A small model that answers yes/no questions on an image's attributes, trained from scratch.
Model: 8.91M parameters, 64-pixel images, encoder norm batchnorm, encoder activation gelu, encoder depths [4, 4, 4], encoder widths [48, 64, 96], fusion encoder width 256, fusion encoder layers 8, fusion encoder norm rmsnorm, fusion encoder activation quick_gelu.
Training: adamw at rate 0.0013, 7500 steps, batches of 384.
Data: trained on rosettes with rotational symmetry, 195000 training examples, 14.8 epochs.
Rows from block 4 of the image encoder, named by matrix and row number. Each number is 500 + 40 x the weight over its row's rms, rounded and kept within 0 to 999. All counts start at 0. Numbers have three digits each. After the name is the row's rms in percent of the matrix's.
# short1: shortcut pointwise conv (encoder.blocks.4.short.1.weight, 64x48x1x1), inputs 0-47
short1.0 096:545437431467536448514456503470473513500550481521455534536523493487522570503507529466484478484476471493520483490512457507355499509472472393537521
short1.1 101:578498555512547500543545460478515414466415509462513497554520505512526568510449541525526577501454517493584537503517460526516480489455444489543502
short1.2 098:454509542489481477508533466477516516459467466455541418508534488542533562512468492468544524571445528598541487489481444497434501523519465421502568
short1.3 106:534470474464524574521534465484449485462495478528486448471488492473494476491528491427501563508454507518529480466514425495403558502432517423472586
short1.4 099:520531547524482461475514487515488457491476508497526445559551455460509547487445442565489588464538463574550486562447480552438537491520461516555515
short1.5 088:480462525572513563493532507526560508507532505493581537472504417504487533533495493489371527439500553488542489538487421500487531456502526511478452
short1.6 106:522495444542448499474500522481550576466461476575497521438540547508479530532462419493459458425546479537482509501467496467490544507543516408457462
short1.7 098:563441393537513510530464541529525530518536469579451561462516514469456451529476559481511473476506440498533540498563510475466534544532537469473543
short1.8 099:416432460432484475478479504488504533474473491530539457524477517565476492481557419498485498499576535529450538457485434481440559509539498439457472
short1.9 103:533391519567466491468481480506439460532499499454380475483457426477463555564481484503482538508513501486466479503515443506503480520509514538431514
short1.10 094:474452516444495504447496552466490440432396517544486538509503485461481526543471430528490547478491451541433467486456464507476430528487565487470537
short1.11 103:505396465513451543477497519509513525483489474530520456454464500557462474456521411512529422471554505503482494475472393490517462498482571462452493
short1.12 094:508473494507527572629488491513533462507553549472562457520526503512546507507490469528447475515457509532425474507466424495441562515508539532557486
short1.13 101:530408512516525442540497495518514471392476552514482536537497442507549565554560461526521559520490538521450496518490479416504463534545520503472473
short1.14 088:485511546503518446443434446475468521401459500519490435480495465518488546478502548469452585499432464519539450481526493498500511437519416462485494
short1.15 102:520516472512502434483533495531538463379473556527490473503475509446559526519553517538486568453502544558491519465522490495448456510489414475555452
short1.16 095:522558475499470518537471497485519539397480521500454378457509460463502540474508593455530513464468497547464543499539538474513554548459517501519509
short1.17 097:481455588550498514484476443500502459532437464485465468516521449549477519565463470511520541492437504440491500485522379555458468483438524494512519
short1.18 109:527563571544485525452569473547450410463451457476515550542447513490471536445513473466495528524503478481568473496505505463529518472443412481525494
short1.19 098:536496609545535447502583466490520494450469478426520474558487434567496536494520465532487556477427500517512531487527471475465445488460478519494453
short1.20 095:472531541559531498487562513527547563482424543443558487496471415504501465534511455578463475420504469505507454500493449520456484424463510497516488
short1.21 099:472521584492471539543501504513503480569436493370509520545517455528504441500472524494550565514448485452530506513525505524514516524511543584542532
short1.22 096:559535482478516612454573508548483536530511518550536542481437527490529455459489473509437556505459480496536521475491450515544565467515575500529532
short1.23 093:542414532534512513479476498494450521434441455447511445522494438553501479490477436484497497515461448464472520506429395475450470528534486519455467
short1.24 098:484546553490545438443563482494498498497451506402522489499461481452552491446473461510469569530465494553494452501506472484485436443488406533537500
short1.25 102:399479555490503492484551527472543487479524508450534491505529468473529406525516506526492428538487525492421453497524491536547454532514584559495439
short1.26 106:424420491476484525491567467483525490525501484462500516537432474578464502497509422528548468454524463460518444489483458483472450547522574542443539
short1.27 101:459459496461547489472458543494472482448463528594499559423442537407572518505517551538460515498556499532500507528512505473457492455512540514509437
short1.28 111:533438450484468541510541517535490463591515491499431527553489490496489487508496482559489480507469437451484540542558460519514576543468581562466557
short1.29 109:422455459512451484506539562539484510473521518540528448509519481593532460506552423496528476535526504468461568484495512502535568527492556508432565
short1.30 105:477434540443530461489557544435491466473425512488494492471500471519495585510460478547552503454491505537553481524502430591451512518502502546551449
short1.31 095:480493465519500563541488494482518454541467469521490572612490560520489496496480525493451425546491530496437464499481528487565461461413503483535570
short1.32 104:476554461457488478476473490499491576511588477592511490479489526523536491476496451458470478544570528553463547485474529529495612483498505442505554
short1.33 103:492565411491545495525474525546493518538538501462462476461558527485514477460517492454468471452530593522526584457529559471536533540489506502549575
short1.34 096:464428428441518539547514549461518447464439488552468567463481470475491522545465474539514491480554521487455528463498563489536539523512562468487583
short1.35 098:536457524473476450550477429495535438538528553554465488580542529566492499484532541479525517488482500571508538521463431468428574474509518471538520
short1.36 099:485467516488470502545524528493517500554497533432453554489453508543431455559496461522490507471460476377493495514514528516551544557468534600509512
short1.37 099:497526430447449407547499455531472482452558475498466537528511583484554453498516486485570535540566529492492476514498524458529513556522513490510585
short1.38 106:489639540493503545469489449502467471479455510480512496516485437523512516498494566486467638516464507517530471461478543478547475542459487499523506
short1.39 094:501390418462421524498508458513516481511519462542501457489453569549454458480543499487472484529524480518464548470509405466486548504475550456496484
short1.40 100:413532586519491528459525466493517500521483528435536462468502537489513429507513493542511571498520561444516503490468513556572437484470535578546469
short1.41 096:464428533477506459488537553432506463487512470525490525443504493528503551513499445536526459456454559495429431501497412564496433496568526497499458
short1.42 099:483495479478512490435531503494539472451440449416550478464451461500511541479544458497466562433473545493506537448555406483432480511533489469458505
short1.43 099:542524512539523453507483466489529494512492464544440458465447521437523559488464465501491497536451464521449539509461451432366486434534481468506516
short1.44 093:540567448493501586492523531506457453470527519500464522518502447541454420509469542517479543510509513452569517481542592457525572547491489473526548
short1.45 100:525492520449502580535474547474486441528437503443527548492484483496538494516488496509409591467515564464480479465555479513527525439431535558475522
short1.46 105:546526474525519466494520473405481475569554555562457445488480487519550473461532439503556512540518504504585495563508459525480548544547537537463479
short1.47 105:535497501545498527448545501553526465546451501515497454561478550563566506520517512479474498460499504544565447500557471435469521460434425460458563
short1.48 102:570479463564488464448509470474522527448500482507511480536531546533524536483518532494498500533480528591545501458533458555398521472531433411530517
short1.49 096:495524598523551473502507502501501514436496493477480479482461411456472534494513547490464481526442509489440433533502469467506429459476449540516391
short1.50 097:516569565548466498567539503423533414574509493506471467596537505479542490487489512515439503549498476509560497534458524529479500530497499530507573
short1.51 104:560492447441511480503479498445459434502497509586532578504472407522463503462464414499457521512524447480462479445527553551496504509537470472514488
short1.52 098:529516510466515469525517485455471520520493507558461519484487459521509568463482453503516485534531456572551516536540392451384502526522488434447482
short1.53 105:519460425523482513532516510508532511595541416548483552531483497444464421453516554543500469535472463444483505522522544499526556533542564523476531
short1.54 102:403536496487444443510535524500514515538441515489480449531523541509525443488516402477536532550524572495503526465506464455577501528474560523563485
short1.55 096:451441591539545477463541468531499524515489490405496453540467450458538566549520467519491551500472469546470437491483448477452507517504476556455473
short1.56 096:483519506500488482400554548485479492417519522529446407517458535484535458498486503509567523520548486520572528522492541503504538595532547514468537
short1.57 102:513541556465527455398530516553433471543417492488483577515501443549501498491491414548542456437531499517506528499472498489462456466532517485496522
short1.58 107:496448488452526517502514490511506419546450436485502532507522547499506589426467452516536558446484450552532511525532456449398504499471486460503523
short1.59 098:552577444548520516500515444474481477510499536552464436518504530504535534539493542537499561519537509549519559541464534474440524498502411411548506
short1.60 099:458367505501497475469528521478536518556520518572494458564541470574482554498504466523477469522510499454458535534541400490481536513528535497523491
short1.61 103:501510461476523563447496570467520465463477470474469493539458459479560533522471505562361544526447491522541488494500460539502488461428525534480512
short1.62 097:457473559463535467565491423532528498510539444490484476524460544579469528490548554525517531475434492485518517486582511474588557469483515537499553
short1.63 112:524497506500529428512404513479470493402473522477486467514494408483525581554503538492513463470514469507515452514429547556515507545550490497473441